config.toml
encoder_arch = "resmlp"
model = "contrastive image-text model"
dataset = "rendered made-up planets"
train_examples = 97500
image_size = 32
crop_scale_min = 1
horizontal_flip = false
tokenizer = "word"
vocab_size = 28
loss = "sigmoid"
embed_dim = 384
encoder_norm = "layernorm"
encoder_norm_position = "sandwich"
encoder_activation = "silu"
encoder_mlp_ratio = 4
encoder_parallel_block = false
encoder_inner_norm = false
encoder_drop_path = 0.15
encoder_patch_size = [2, 2]
encoder_layers = 8
encoder_width = 192
text_encoder_causal = false
text_encoder_width = 128
text_encoder_layers = 10
text_encoder_norm = "layernorm"
text_encoder_norm_position = "pre"
text_encoder_activation = "relu"
text_encoder_mlp_ratio = 6
text_encoder_head_dim = 16
text_encoder_fused_qkv = false
text_encoder_bias = "none"
text_encoder_qk_norm = false
text_encoder_parallel_block = false
text_encoder_inner_norm = false
text_encoder_positions = "rope"
init = "lecun_normal"
residual_init = "scaled_by_depth"
optimizer = "muon"
muon_scale = "match_rms_adamw"
learning_rate = 0.0063
momentum = 0.98
nesterov = true
orthogonalizer = "polar_express"
adamw_lr_other_params = 0.0025
magnitude_pruning = 0.7
max_steps = 9800
batch_size = 256
epochs = 25.7
lr_schedule = "cosine"
final_lr_fraction = 0.01
warmup_steps = 490
weight_decay = 0.02
adamw_weight_decay_other_params = 0
Rows from block 5 of the text encoder, named by matrix and row number. Rows with one number belong to one neuron. Each number is 50 + 12 x the weight over its row's rms, rounded and kept within 0 to 99. All counts start at 0.
# fc1: MLP up (text_encoder.blocks.5.mlp.fc1.weight, 768x128), inputs 0-127
# fc2: MLP down (text_encoder.blocks.5.mlp.fc2.weight, 128x768, transposed), outputs 0-127
fc1.252:50 79 26 64 50 50 35 23 50 50 50 50 50 50 50 50 50 86 57 30 50 50 50 68 50 50 50 50 50 50 28 50 50 50 50 50 50 50 50 73 50 23 36 50 75 50 50 50 28 50 50 50 29 50 50 50 50 50 50 50 28 50 32 50 50 50 50 39 50 50 50 50 50 61 50 50 50 74 50 50 50 50 50 50 69 50 50 50 36 31 82 73 50 50 70 50 50 50 50 19 50 50 79 24 78 35 50 50 50 50 77 50 72 50 35 50 50 50 33 38 50 66 40 50 50 50 50 50
fc1.253:50 50 50 50 50 68 50 23 32 50 50 27 50 50 50 50 28 50 50 50 50 50 50 77 50 36 50 70 50 65 50 50 50 34 77 50 50 50 50 68 34 34 50 50 73 29 39 50 50 65 50 75 50 50 50 83 50 50 50 35 50 50 50 50 50 26 50 71 50 50 60 65 50 50 50 50 50 50 50 50 50 50 50 26 67 50 50 50 28 50 50 50 50 36 50 50 25 69 50 70 50 21 50 50 50 50 50 50 69 50 50 71 66 50 50 37 74 74 30 50 50 36 32 50 70 72 50 36
fc1.254:50 50 50 50 50 50 50 50 76 50 33 50 50 50 50 50 50 50 50 50 50 63 50 50 31 50 83 23 50 50 71 50 25 50 31 79 50 27 50 50 50 50 50 50 50 50 50 50 25 50 23 50 50 73 50 50 50 50 64 50 50 50 50 50 50 50 74 74 50 50 50 76 50 50 71 50 85 30 50 30 68 50 19 50 50 50 50 50 71 69 50 50 50 66 50 50 50 50 50 72 50 50 50 50 76 50 50 50 50 06 50 50 50 50 50 50 50 50 50 50 50 50 50 50 50 50 29 50
fc1.255:50 50 34 50 50 50 50 50 50 34 36 50 62 50 50 85 50 50 50 50 79 50 50 29 79 50 50 50 50 50 50 50 50 50 50 50 71 50 68 73 50 50 50 50 50 80 36 50 33 50 50 21 50 76 50 22 50 50 34 68 75 50 08 34 50 50 50 50 50 50 50 50 50 50 50 78 50 50 50 50 63 50 50 35 50 74 50 50 60 54 50 50 50 50 50 50 50 34 50 50 63 50 50 33 50 50 23 50 50 63 50 34 50 50 50 50 77 50 50 50 50 50 50 23 50 72 34 65
fc1.256:50 50 50 15 50 50 58 26 66 50 30 50 50 50 50 50 50 32 29 50 50 50 50 50 73 50 50 50 50 25 36 55 50 50 50 50 50 50 50 58 50 50 50 50 50 50 50 50 50 50 33 50 69 50 33 50 50 50 50 25 70 50 50 50 66 50 50 50 50 50 50 89 50 50 66 93 67 50 50 50 50 50 26 50 50 50 50 50 87 50 50 24 50 50 23 50 50 50 50 30 50 50 27 22 31 50 50 50 50 50 50 50 50 50 50 80 50 50 62 75 50 50 50 50 26 50 50 50
fc1.257:50 50 50 50 93 50 22 50 14 50 05 50 50 50 50 50 50 50 50 50 50 50 50 50 50 50 22 50 50 50 50 50 50 50 50 50 50 50 50 50 50 50 50 50 50 50 50 50 50 50 50 50 50 50 50 50 50 50 50 78 79 50 50 50 50 50 50 50 50 50 50 50 50 50 50 50 50 50 50 50 50 50 50 50 50 25 50 50 50 50 50 50 50 50 50 50 50 25 50 50 50 50 50 50 50 00 50 50 50 99 50 50 74 50 50 50 50 50 50 50 50 50 50 81 50 50 50 50
fc1.258:50 50 65 50 65 50 59 50 30 50 50 50 50 61 37 50 42 50 50 19 50 50 31 50 32 64 50 62 50 60 65 50 70 50 50 50 50 50 40 60 28 66 50 50 65 50 50 50 13 50 50 34 50 50 59 50 68 59 61 50 33 50 69 50 50 50 50 64 50 31 50 31 17 50 50 35 50 63 34 50 33 36 50 42 62 72 35 50 38 85 50 50 50 43 69 31 23 50 38 71 50 50 26 50 71 50 50 66 50 50 50 64 68 50 50 50 65 33 50 50 42 50 50 45 65 50 38 50
fc1.259:50 26 50 69 23 50 50 50 50 36 50 50 33 50 50 50 50 50 50 50 50 75 50 15 50 50 50 50 50 71 50 50 50 50 31 37 21 50 50 50 75 68 50 50 50 50 50 50 50 50 50 50 80 50 50 50 50 64 50 50 50 75 50 38 50 61 30 50 71 50 50 38 50 34 67 64 34 73 73 78 50 50 50 35 50 50 50 50 50 50 50 63 50 69 50 79 23 50 50 50 50 26 50 50 70 50 50 50 50 50 50 50 62 50 50 50 91 59 50 37 40 62 50 50 37 50 50 50
fc1.260:50 50 32 50 50 50 50 50 50 50 50 50 50 63 50 50 30 50 57 50 50 50 50 50 50 88 50 20 50 50 50 50 26 50 50 50 50 36 50 50 50 50 72 50 50 50 50 50 37 23 74 50 50 50 50 50 50 50 50 22 50 50 50 50 50 50 50 50 14 50 50 50 11 50 33 99 31 50 50 50 50 50 29 50 50 50 69 50 50 50 64 39 09 83 50 50 50 50 50 50 50 50 50 50 50 50 38 50 50 50 50 50 72 50 50 50 50 68 50 50 50 50 50 73 50 50 50 50
fc1.261:34 31 68 38 50 50 50 50 50 31 50 71 50 83 59 20 71 50 50 27 50 28 66 74 50 50 50 50 50 67 50 50 50 50 50 50 50 50 50 76 50 50 50 50 50 69 50 50 50 50 50 50 50 50 32 76 66 50 50 34 27 50 50 50 50 50 73 50 50 67 24 37 50 50 50 50 50 50 50 50 50 50 28 50 25 50 50 50 50 50 50 65 24 50 50 50 62 50 50 50 58 50 50 50 50 50 50 50 50 50 23 50 50 37 50 50 50 30 66 63 50 62 16 50 50 81 19 50
fc1.262:77 50 50 68 50 50 50 63 24 50 50 50 50 62 50 42 50 50 50 42 50 50 50 28 93 39 64 50 50 50 22 50 50 35 39 50 50 39 50 50 50 28 50 50 50 50 34 29 44 50 65 50 50 50 50 23 57 34 62 50 50 50 50 50 74 50 21 77 50 50 39 40 24 50 60 50 50 50 50 50 50 33 50 50 50 50 29 64 50 50 50 50 50 50 50 77 50 60 50 50 50 50 50 75 50 50 50 50 37 50 68 32 63 50 50 50 50 50 81 35 50 20 50 64 32 71 35 50
fc1.263:50 50 69 71 70 50 29 42 59 50 50 59 50 50 50 23 50 50 50 50 50 36 50 75 50 91 50 70 50 37 50 28 50 78 50 31 50 50 50 31 50 50 50 50 32 50 50 50 40 22 37 41 50 50 50 21 50 32 50 62 14 50 50 50 50 50 50 50 50 50 50 50 50 63 50 50 50 68 50 50 50 50 66 50 50 37 50 50 50 50 50 22 50 69 50 50 50 68 50 50 50 50 39 50 65 50 50 50 50 50 50 50 75 70 24 50 50 50 29 50 50 84 50 67 50 69 50 50
fc1.264:26 34 41 50 65 40 27 50 27 50 50 50 50 71 76 50 63 59 50 58 57 50 50 50 60 50 50 50 28 36 50 50 50 72 50 50 84 30 18 50 31 50 50 38 50 62 68 33 67 50 69 50 50 50 50 50 29 61 50 50 50 69 50 50 50 50 50 50 69 50 50 50 67 67 50 29 50 50 33 66 56 64 17 50 32 59 50 50 44 50 50 65 50 77 63 38 50 50 50 50 50 50 50 50 50 50 50 50 50 50 70 50 62 50 71 42 50 50 63 25 50 50 70 50 64 50 25 50
fc1.265:50 50 33 50 26 65 50 11 50 60 50 50 50 67 50 61 50 30 50 50 50 50 38 50 43 50 27 50 28 50 50 61 27 50 50 50 71 56 50 72 40 50 50 41 50 50 33 50 77 44 50 50 36 50 50 50 50 77 68 50 36 50 44 50 50 50 50 50 31 58 50 50 50 50 50 34 50 50 50 76 50 67 50 31 50 25 55 50 58 50 65 50 31 38 32 50 73 72 50 50 50 66 71 50 76 63 68 50 50 50 75 50 50 50 65 35 39 50 50 41 50 50 50 50 11 50 50 50
fc1.266:50 50 50 50 50 50 50 50 22 50 50 28 50 50 50 50 29 25 50 50 50 30 33 50 50 50 36 50 50 32 50 50 50 50 50 50 50 50 67 50 50 59 50 50 50 50 50 50 25 23 50 31 31 50 39 50 50 50 50 28 50 50 50 50 65 50 50 50 50 36 50 50 50 50 50 50 32 50 72 40 23 50 50 38 86 68 25 65 50 31 50 50 50 50 50 67 35 76 50 50 50 50 50 50 50 72 61 50 65 50 71 50 50 50 33 70 50 50 06 50 50 61 50 74 50 50 65 23
fc1.267:50 38 50 50 50 50 50 50 32 50 50 50 50 75 35 42 50 25 70 37 50 50 31 72 50 63 36 26 50 50 50 50 50 32 50 50 73 50 33 79 25 33 67 70 50 50 50 13 67 50 62 50 59 60 67 61 50 50 50 50 24 50 50 50 70 50 66 40 50 65 50 33 50 50 50 50 50 50 50 67 30 50 64 50 36 50 31 31 50 50 61 50 50 50 37 69 50 50 34 34 50 50 65 50 50 50 80 50 65 75 50 50 50 40 50 37 50 62 50 50 50 50 50 50 68 67 31 50
fc1.268:50 50 50 50 29 50 50 68 50 19 50 50 50 50 50 50 50 50 50 50 83 50 66 50 50 50 50 50 35 50 31 22 76 66 50 99 66 50 71 50 19 18 50 50 50 50 50 50 50 50 73 33 50 50 50 50 50 50 50 77 50 50 50 28 50 50 70 63 50 50 50 75 50 80 50 50 50 50 50 50 50 82 50 20 50 50 50 50 50 50 50 50 50 50 50 50 50 50 32 50 50 50 50 50 50 50 69 50 50 50 50 50 50 50 50 50 50 22 50 50 50 50 50 50 50 50 50 50
fc1.269:32 50 22 40 50 71 50 50 63 50 24 50 72 61 71 50 50 50 50 50 50 50 50 23 50 64 50 50 50 50 50 50 50 50 50 50 50 34 50 50 50 50 50 36 50 50 50 50 50 25 50 50 24 50 50 50 50 50 27 10 50 50 50 50 29 50 50 62 73 28 50 50 72 32 50 50 50 50 63 50 50 50 50 50 50 63 50 50 86 50 50 50 33 23 50 50 50 50 50 50 50 41 82 66 39 50 50 50 50 50 50 88 61 50 50 31 35 50 50 28 50 36 50 50 63 50 59 28
fc1.270:50 50 50 50 35 50 50 50 50 32 50 50 28 50 50 50 50 50 50 50 65 50 50 50 50 37 50 50 74 50 50 26 27 19 62 32 50 50 50 64 31 63 37 50 50 50 31 50 50 69 07 28 50 50 31 76 50 66 50 50 50 50 50 50 50 50 50 50 50 90 50 31 50 50 50 68 50 50 50 50 50 50 50 50 50 50 43 50 50 90 50 50 50 67 50 83 50 50 50 35 50 50 50 50 50 50 71 50 50 67 50 30 68 50 50 50 50 68 65 50 50 50 28 50 50 72 50 40
fc1.271:50 25 50 50 50 50 50 50 50 50 23 50 34 65 50 50 50 50 50 35 36 50 28 50 50 50 84 99 50 30 50 77 50 27 34 50 50 26 50 50 50 50 77 50 50 50 50 50 50 66 50 50 50 50 70 59 50 50 70 50 50 50 50 50 50 50 70 50 50 50 30 35 50 50 30 50 79 50 79 76 50 50 64 50 24 50 38 50 50 50 50 50 50 50 41 50 50 50 80 50 50 50 65 50 50 50 50 50 50 50 50 50 50 50 50 50 50 50 50 50 50 50 70 50 21 50 50 68
fc1.272:50 50 50 50 50 61 58 31 50 65 50 18 50 50 50 24 50 38 70 50 50 50 28 35 50 50 36 71 50 50 50 50 50 38 50 74 50 50 77 59 50 39 72 37 50 40 50 50 50 43 66 50 50 64 36 76 50 50 58 50 64 50 32 65 65 76 50 50 38 50 50 50 68 50 50 50 37 50 50 73 30 50 77 50 30 50 50 50 35 50 27 33 50 31 50 50 38 76 29 50 50 68 50 50 32 50 50 43 50 50 59 69 24 50 61 50 29 50 37 59 50 70 50 50 61 50 50 41
fc1.273:50 50 50 50 50 88 50 50 32 27 50 38 50 50 33 50 50 50 50 50 50 32 50 50 15 50 17 50 50 50 50 66 19 50 50 50 50 50 50 37 68 50 50 50 50 50 63 50 50 66 50 50 50 50 73 50 50 50 76 50 50 50 50 50 50 50 50 24 50 50 50 50 62 50 50 79 50 50 67 50 50 50 50 50 50 29 36 50 18 50 50 04 14 50 50 50 34 50 50 50 50 50 50 50 50 50 50 50 50 50 50 91 50 50 64 50 50 69 50 67 50 50 50 50 50 50 50 50
fc1.274:50 30 50 50 75 25 38 50 50 50 33 50 50 70 68 50 50 50 65 39 50 79 50 50 74 33 50 50 50 32 50 50 50 50 50 50 50 68 50 65 50 50 50 50 50 50 50 50 50 17 50 50 50 50 50 27 50 50 22 50 50 75 50 68 50 50 68 50 50 50 25 31 50 50 50 23 35 69 27 50 50 50 50 50 50 50 34 50 38 63 50 50 50 50 50 50 30 30 76 68 33 50 50 50 65 50 50 69 77 70 74 50 50 50 73 50 50 50 63 32 50 30 50 50 50 50 50 50
fc1.275:36 34 50 50 50 73 50 50 50 50 50 50 50 87 50 50 50 50 22 50 50 50 50 68 50 50 61 50 50 50 50 50 33 64 50 44 50 50 50 65 50 50 50 50 36 50 59 50 50 17 76 41 50 50 50 50 50 50 02 50 34 50 54 75 36 50 50 50 50 40 50 50 77 50 77 50 50 50 50 74 38 50 50 68 50 50 70 50 50 50 41 33 50 50 50 50 50 66 68 67 61 50 23 50 50 64 74 32 50 50 40 50 37 50 70 50 50 62 50 50 50 27 50 68 61 72 37 50
fc1.276:50 50 50 50 50 33 50 50 50 50 31 33 31 50 50 69 50 17 50 50 50 50 50 28 83 50 50 50 50 50 27 50 50 31 50 50 50 50 65 50 50 50 50 50 50 22 50 50 50 50 50 50 23 50 50 50 50 50 69 50 29 50 50 50 80 77 50 50 25 50 50 70 86 50 50 50 50 50 50 50 50 50 26 50 50 50 50 50 50 50 50 25 50 50 50 50 50 79 50 50 50 70 50 84 50 50 50 50 79 50 50 19 50 50 50 50 50 50 50 28 50 30 29 50 50 50 50 50
fc1.277:81 50 50 50 33 50 74 50 74 50 50 50 50 50 50 50 50 32 50 50 50 50 50 50 50 29 50 50 62 50 50 50 50 50 29 29 64 50 50 50 50 50 33 50 39 23 50 50 50 13 30 50 67 50 50 14 50 50 50 50 33 68 50 50 50 50 50 50 50 50 31 16 50 50 50 50 50 50 50 65 50 50 50 50 50 50 87 50 69 50 50 73 50 50 50 50 50 50 50 50 39 68 50 23 50 50 50 50 50 12 50 75 50 50 50 50 34 50 50 50 50 34 50 50 50 77 71 50
fc2.252:50 33 50 50 75 50 50 80 38 50 74 50 50 50 50 50 50 50 31 50 26 50 50 37 50 50 40 50 50 81 50 50 50 50 50 50 50 71 50 28 50 50 50 50 50 72 50 50 50 50 50 50 82 50 50 50 50 50 50 50 50 72 50 50 50 50 50 36 50 34 50 33 37 50 50 50 50 50 50 50 50 50 32 50 50 77 50 50 50 99 28 50 50 50 67 33 50 50 50 50 50 50 50 50 50 50 50 50 50 75 11 50 28 27 50 79 50 50 67 50 27 50 50 31 50 50 50 50
fc2.253:50 69 50 50 50 29 50 50 50 50 50 50 50 50 50 50 50 50 50 50 50 50 50 29 50 50 50 50 78 50 50 16 50 50 68 77 50 50 50 30 67 83 74 50 50 82 50 50 20 50 50 50 50 50 50 24 92 50 50 50 50 50 50 50 50 50 50 30 65 50 70 23 50 50 50 50 50 50 50 50 50 50 50 50 50 50 50 50 50 50 16 50 50 50 78 50 50 50 50 50 50 50 29 50 50 50 50 67 50 50 50 50 50 71 68 50 50 19 21 50 50 50 72 50 50 50 50 50
fc2.254:50 50 50 50 50 50 50 50 00 50 50 50 50 50 81 50 50 50 50 82 50 50 50 50 50 72 50 50 50 50 50 50 50 50 50 50 50 81 20 50 50 50 50 50 50 50 50 50 50 50 76 50 50 50 50 50 50 70 50 83 50 50 50 50 50 50 19 50 50 50 50 50 50 50 50 50 50 50 50 50 50 50 50 50 50 50 50 50 24 14 50 50 50 50 50 50 50 50 50 10 10 50 50 50 50 50 50 50 50 75 50 28 71 77 50 50 50 50 50 50 50 50 50 50 50 50 50 19
fc2.255:50 50 50 50 50 50 50 43 25 50 34 71 50 50 50 70 50 60 29 81 50 50 50 50 50 40 75 50 41 65 50 50 77 50 13 68 26 50 50 50 50 67 50 72 50 50 50 50 40 50 50 50 50 61 50 50 50 50 50 41 50 42 60 50 50 50 72 74 50 59 50 50 50 50 50 50 66 50 02 50 50 50 68 50 50 50 24 50 28 50 50 50 50 50 50 28 50 36 60 50 50 31 50 29 50 58 50 21 50 31 50 50 50 50 50 30 50 66 50 50 50 50 61 83 50 50 50 50
fc2.256:50 50 50 50 50 50 60 38 31 50 61 50 50 42 50 50 50 50 73 79 57 50 22 10 50 50 50 50 61 50 75 50 50 68 50 50 50 50 77 50 50 50 50 15 80 50 37 60 50 65 36 50 50 23 50 74 50 59 28 50 50 31 50 50 50 50 50 69 50 66 50 50 50 38 50 50 50 50 50 50 38 25 50 50 50 81 50 50 50 50 27 50 50 50 50 50 50 50 50 50 27 50 50 50 50 50 34 72 50 61 50 50 50 66 33 64 50 50 40 12 50 50 50 62 50 50 59 50
fc2.257:50 50 50 50 50 50 50 50 50 50 50 50 50 50 50 50 12 50 50 50 50 50 50 50 07 50 50 50 50 50 50 50 50 50 50 89 50 50 50 50 50 50 50 50 50 50 50 16 50 50 50 50 50 87 50 50 50 50 50 50 50 50 50 50 50 50 50 50 50 50 50 50 50 50 50 50 50 50 50 50 50 50 50 50 50 50 50 88 21 50 50 50 50 50 50 10 50 50 50 50 50 50 04 50 50 50 50 50 50 50 50 50 50 50 50 50 50 50 00 50 50 50 50 50 50 50 50 00
fc2.258:50 50 50 50 32 50 29 50 50 37 70 50 50 71 72 50 50 50 35 86 62 50 71 50 50 50 34 50 69 59 34 50 50 70 59 50 50 33 50 50 72 50 39 50 74 77 50 50 83 50 50 63 37 50 40 62 50 50 50 50 50 50 50 50 50 41 50 50 50 50 50 80 75 39 50 50 50 50 50 50 65 50 50 10 33 50 78 50 50 50 50 50 35 69 50 62 77 71 50 50 50 50 50 72 50 50 39 50 50 50 26 50 29 50 63 50 50 50 50 50 65 50 64 50 50 50 50 41
fc2.259:50 75 50 64 50 50 50 50 50 50 50 70 50 50 74 72 30 31 16 50 50 35 50 50 50 50 72 50 50 50 50 50 50 50 66 50 50 50 50 50 50 26 50 50 50 50 50 50 50 50 29 50 50 50 50 29 50 50 50 50 50 50 50 50 50 20 50 50 14 50 35 50 69 50 50 29 50 50 50 50 50 50 50 50 50 50 50 50 77 50 50 64 50 28 81 50 68 50 50 50 50 50 50 50 50 50 50 50 50 50 50 50 50 50 69 50 04 31 50 50 50 50 50 79 95 50 50 60
fc2.260:50 50 50 50 50 50 50 50 50 50 38 50 50 50 50 50 85 50 50 50 24 79 33 50 19 50 50 71 69 50 17 69 50 30 50 71 50 50 36 50 50 79 24 50 50 50 50 50 50 50 14 50 50 65 50 38 50 50 33 50 66 50 50 50 63 50 50 50 50 50 50 50 79 50 50 16 50 28 50 50 50 50 50 50 50 50 50 50 50 50 37 68 50 50 50 50 50 50 50 50 50 28 50 67 50 50 63 73 50 64 50 28 50 50 50 79 50 22 50 50 50 50 50 50 50 30 50 50
fc2.261:50 50 36 50 38 50 50 50 50 50 50 37 50 50 17 76 50 68 50 72 65 72 21 50 50 50 50 50 72 50 50 50 63 37 29 50 20 50 36 50 50 50 50 32 50 70 64 50 50 50 23 50 50 50 62 22 50 50 50 70 50 50 50 50 34 37 50 50 59 38 77 50 24 50 50 38 50 50 65 50 37 50 50 50 72 50 32 50 50 30 18 60 72 50 50 50 33 50 50 72 50 50 38 50 50 50 50 50 50 50 71 50 50 50 50 50 50 50 50 50 69 50 66 50 50 50 70 26
fc2.262:50 59 34 69 50 50 50 50 50 50 59 64 50 42 50 50 50 50 50 50 56 50 50 50 27 83 50 24 38 50 50 79 50 50 50 50 50 50 50 41 50 16 50 50 50 40 50 50 50 50 50 50 75 20 32 60 60 33 50 50 70 79 50 50 60 50 62 50 50 65 50 19 50 70 50 50 50 50 50 73 50 27 27 50 50 50 50 79 50 50 50 50 17 28 50 50 72 27 57 50 50 50 50 50 68 50 50 50 50 50 36 50 50 70 50 50 50 50 31 60 50 50 50 50 50 35 75 50
fc2.263:50 50 50 28 50 50 50 64 11 38 50 50 50 50 50 65 50 50 50 50 30 50 85 28 30 50 81 50 50 50 72 50 50 50 75 50 50 50 50 78 50 50 50 50 50 50 76 50 50 66 50 50 50 50 33 84 50 65 50 31 72 50 20 50 50 50 50 50 50 50 50 50 50 50 18 50 50 50 50 50 50 50 50 50 50 50 50 50 50 74 50 50 50 50 50 50 50 50 50 50 50 50 50 50 31 50 50 81 50 50 50 50 50 11 50 50 50 50 50 50 50 32 73 50 50 21 50 50
fc2.264:82 62 60 34 37 78 60 50 70 41 50 50 69 38 29 50 50 50 29 50 50 50 21 22 50 65 50 50 50 61 50 50 50 24 50 50 50 61 67 50 76 50 50 50 50 50 14 80 27 50 50 68 50 65 40 50 50 50 70 50 50 24 50 50 50 50 50 50 35 29 50 50 50 24 50 50 50 65 50 50 34 50 63 34 50 50 50 37 50 50 50 50 50 50 43 69 50 69 50 50 50 38 50 50 50 69 50 50 50 62 50 50 77 50 50 50 50 50 29 43 50 60 50 50 42 50 75 50
fc2.265:50 50 50 50 68 41 50 50 56 64 50 64 33 50 29 50 44 28 44 56 40 39 50 77 50 61 50 38 50 35 50 60 73 34 50 60 50 50 50 50 72 36 19 56 64 43 50 50 50 50 40 33 50 50 50 50 60 69 29 50 50 57 15 50 32 50 50 35 33 64 72 50 42 43 50 57 50 50 60 50 68 42 25 33 50 22 50 58 72 40 50 50 38 50 50 50 71 61 50 50 65 50 50 50 50 50 65 50 39 37 50 70 32 50 42 50 69 50 65 50 60 64 66 50 27 42 74 68
fc2.266:50 50 50 50 50 50 50 50 50 50 39 50 50 60 50 50 50 50 60 69 50 35 39 50 39 50 69 50 50 50 69 50 50 36 34 62 31 50 50 78 68 50 50 16 63 31 50 50 40 50 34 70 39 33 50 71 50 86 20 50 50 41 36 40 65 50 50 63 63 76 50 60 61 39 73 50 50 50 34 50 50 37 41 50 50 50 29 63 50 66 67 50 32 50 50 50 50 66 33 50 50 63 50 50 41 33 27 59 32 50 50 50 37 50 34 70 31 42 50 36 50 50 50 76 50 37 50 34
fc2.267:67 79 30 20 31 35 50 50 62 80 38 50 50 50 50 50 50 50 50 63 50 50 67 50 50 31 50 68 50 50 50 50 50 71 50 50 18 50 50 34 50 50 29 34 50 50 50 73 50 50 50 67 50 50 50 50 50 50 50 50 76 50 72 50 50 50 50 31 50 05 50 50 30 50 50 21 62 50 70 39 65 50 50 50 50 63 50 50 50 50 26 50 50 50 66 50 50 50 50 50 50 50 29 50 50 85 50 31 50 50 50 29 50 50 50 50 50 50 50 50 50 67 50 50 63 50 65 50
fc2.268:50 50 28 32 50 50 50 50 50 50 50 50 75 50 50 50 50 50 50 50 50 50 50 50 50 50 74 50 50 50 50 50 23 50 34 34 50 50 31 50 78 50 50 50 50 50 50 73 50 50 50 50 50 50 50 50 50 27 50 50 50 50 50 50 50 50 50 50 50 50 50 32 50 50 50 50 50 63 50 14 50 50 50 69 50 50 86 50 50 50 78 50 50 50 50 50 50 50 69 15 50 17 50 50 50 85 07 50 50 89 14 35 50 50 50 50 50 50 50 50 50 50 50 50 50 50 50 50
fc2.269:50 50 33 28 60 50 50 50 50 50 33 42 20 50 50 50 50 50 42 50 40 50 50 38 72 50 50 50 33 50 50 50 73 74 58 50 34 50 12 60 60 50 60 62 50 50 42 30 65 66 37 61 38 50 50 56 50 37 50 50 60 58 64 50 50 50 63 50 57 64 50 50 50 50 50 31 50 50 37 61 50 74 63 84 36 50 50 50 50 50 69 65 29 35 50 50 61 50 34 35 28 63 75 50 50 50 32 62 50 50 50 67 80 64 50 50 50 50 63 50 31 40 50 21 37 50 35 50
fc2.270:28 50 50 25 84 50 50 50 50 50 50 50 50 63 50 50 70 50 50 50 50 50 50 50 50 50 35 50 22 50 50 50 50 85 37 50 50 29 50 50 50 50 50 68 65 50 50 50 50 50 95 50 70 23 50 33 50 50 50 50 50 50 25 50 50 50 50 50 33 50 25 70 50 50 50 50 50 50 50 50 50 50 50 50 50 50 50 50 50 50 50 50 50 50 50 50 50 82 50 50 50 50 50 50 30 50 30 50 50 31 64 50 50 50 50 50 29 50 16 50 99 28 50 50 50 50 50 50
fc2.271:50 50 50 64 50 50 50 68 22 50 50 31 50 50 50 50 50 83 50 50 50 50 50 50 50 50 34 50 50 50 74 50 50 50 50 50 50 50 34 50 50 50 50 50 74 50 76 25 50 28 50 50 50 50 50 50 50 71 50 50 69 38 50 50 50 50 37 50 62 74 50 50 23 50 66 50 50 50 27 50 50 50 31 66 24 50 50 50 50 50 50 50 50 50 23 50 50 62 50 50 68 50 50 50 50 50 50 50 50 68 50 38 26 70 90 50 70 50 89 50 50 50 23 50 50 50 25 50
fc2.272:67 50 73 50 26 38 40 67 39 30 61 50 37 77 50 66 50 50 36 50 50 50 50 50 50 50 50 42 50 50 69 50 70 64 50 29 50 63 50 22 42 50 36 50 73 50 30 67 50 58 67 41 50 37 50 67 50 50 38 23 50 50 63 50 50 50 33 31 50 50 50 71 41 36 50 50 42 42 57 25 50 36 50 36 50 64 36 60 33 50 50 50 50 50 58 74 67 50 50 65 50 50 50 58 39 50 39 50 35 50 50 36 65 69 50 62 67 50 71 39 50 70 17 50 50 68 50 50
fc2.273:79 17 50 88 75 50 50 61 50 09 33 71 66 50 50 50 50 50 36 50 50 23 50 50 50 50 50 69 50 50 50 50 50 50 50 50 50 31 35 67 77 50 50 50 67 50 50 65 32 50 28 37 25 50 50 50 50 50 50 50 50 50 61 50 50 37 50 50 38 50 50 50 50 50 50 38 50 76 50 34 50 50 30 68 50 50 50 50 50 50 50 50 68 50 50 50 50 66 50 70 28 64 50 69 50 50 50 19 33 50 50 50 50 50 50 35 50 50 50 50 50 50 72 50 50 36 50 37
fc2.274:50 73 50 50 50 86 50 50 50 50 50 50 50 50 50 50 50 50 50 50 50 50 50 50 50 50 50 18 50 78 50 50 50 50 32 17 66 50 50 31 50 17 50 50 50 50 50 50 31 31 50 50 68 50 50 50 50 82 50 26 87 34 50 26 50 50 50 72 50 50 76 50 50 50 50 50 50 50 50 77 50 50 50 50 50 77 50 50 50 50 50 50 50 28 50 50 31 78 50 50 50 50 50 50 50 28 50 50 23 50 50 50 50 50 50 50 50 50 50 82 50 50 50 50 50 50 50 34
fc2.275:50 50 25 37 50 67 61 65 50 50 57 42 50 44 50 40 65 50 21 30 50 82 50 60 62 72 38 63 50 50 64 50 60 50 50 36 50 50 50 50 33 62 50 50 41 60 30 50 50 50 50 50 57 50 33 66 22 67 59 70 35 50 50 50 50 57 50 60 24 40 50 57 50 63 79 50 74 31 62 50 50 50 60 33 36 50 50 50 50 50 50 50 50 70 50 50 50 50 70 50 50 34 50 37 30 35 81 50 24 50 61 50 50 50 43 50 59 73 50 71 50 41 28 30 41 50 50 50
fc2.276:50 69 50 50 50 50 50 29 50 50 50 50 50 50 50 18 10 50 50 50 34 50 50 50 50 73 50 68 50 21 95 50 50 50 50 31 27 50 50 50 50 50 50 50 69 73 28 50 50 50 50 50 71 50 75 50 50 50 50 50 75 50 50 50 50 50 50 28 50 50 50 50 50 50 50 50 50 50 50 50 20 50 71 50 50 50 34 50 50 50 50 50 50 50 50 50 50 50 32 50 50 50 50 50 50 50 50 50 50 50 70 50 50 35 50 50 50 29 27 69 33 88 50 50 19 50 50 50
fc2.277:50 69 50 50 50 50 50 50 25 50 50 50 50 50 50 50 50 50 66 50 35 50 50 50 37 80 50 50 21 50 50 50 70 50 50 73 30 37 50 50 50 50 14 50 80 50 50 50 50 50 50 50 50 50 66 68 50 50 36 50 75 50 50 76 29 50 50 50 27 68 50 50 37 50 50 50 50 50 50 50 50 50 50 27 28 50 50 50 50 66 50 50 50 50 19 67 84 50 50 50 76 50 31 50 50 50 50 72 50 50 85 50 50 63 50 50 50 24 66 50 50 50 32 50 50 50 50 50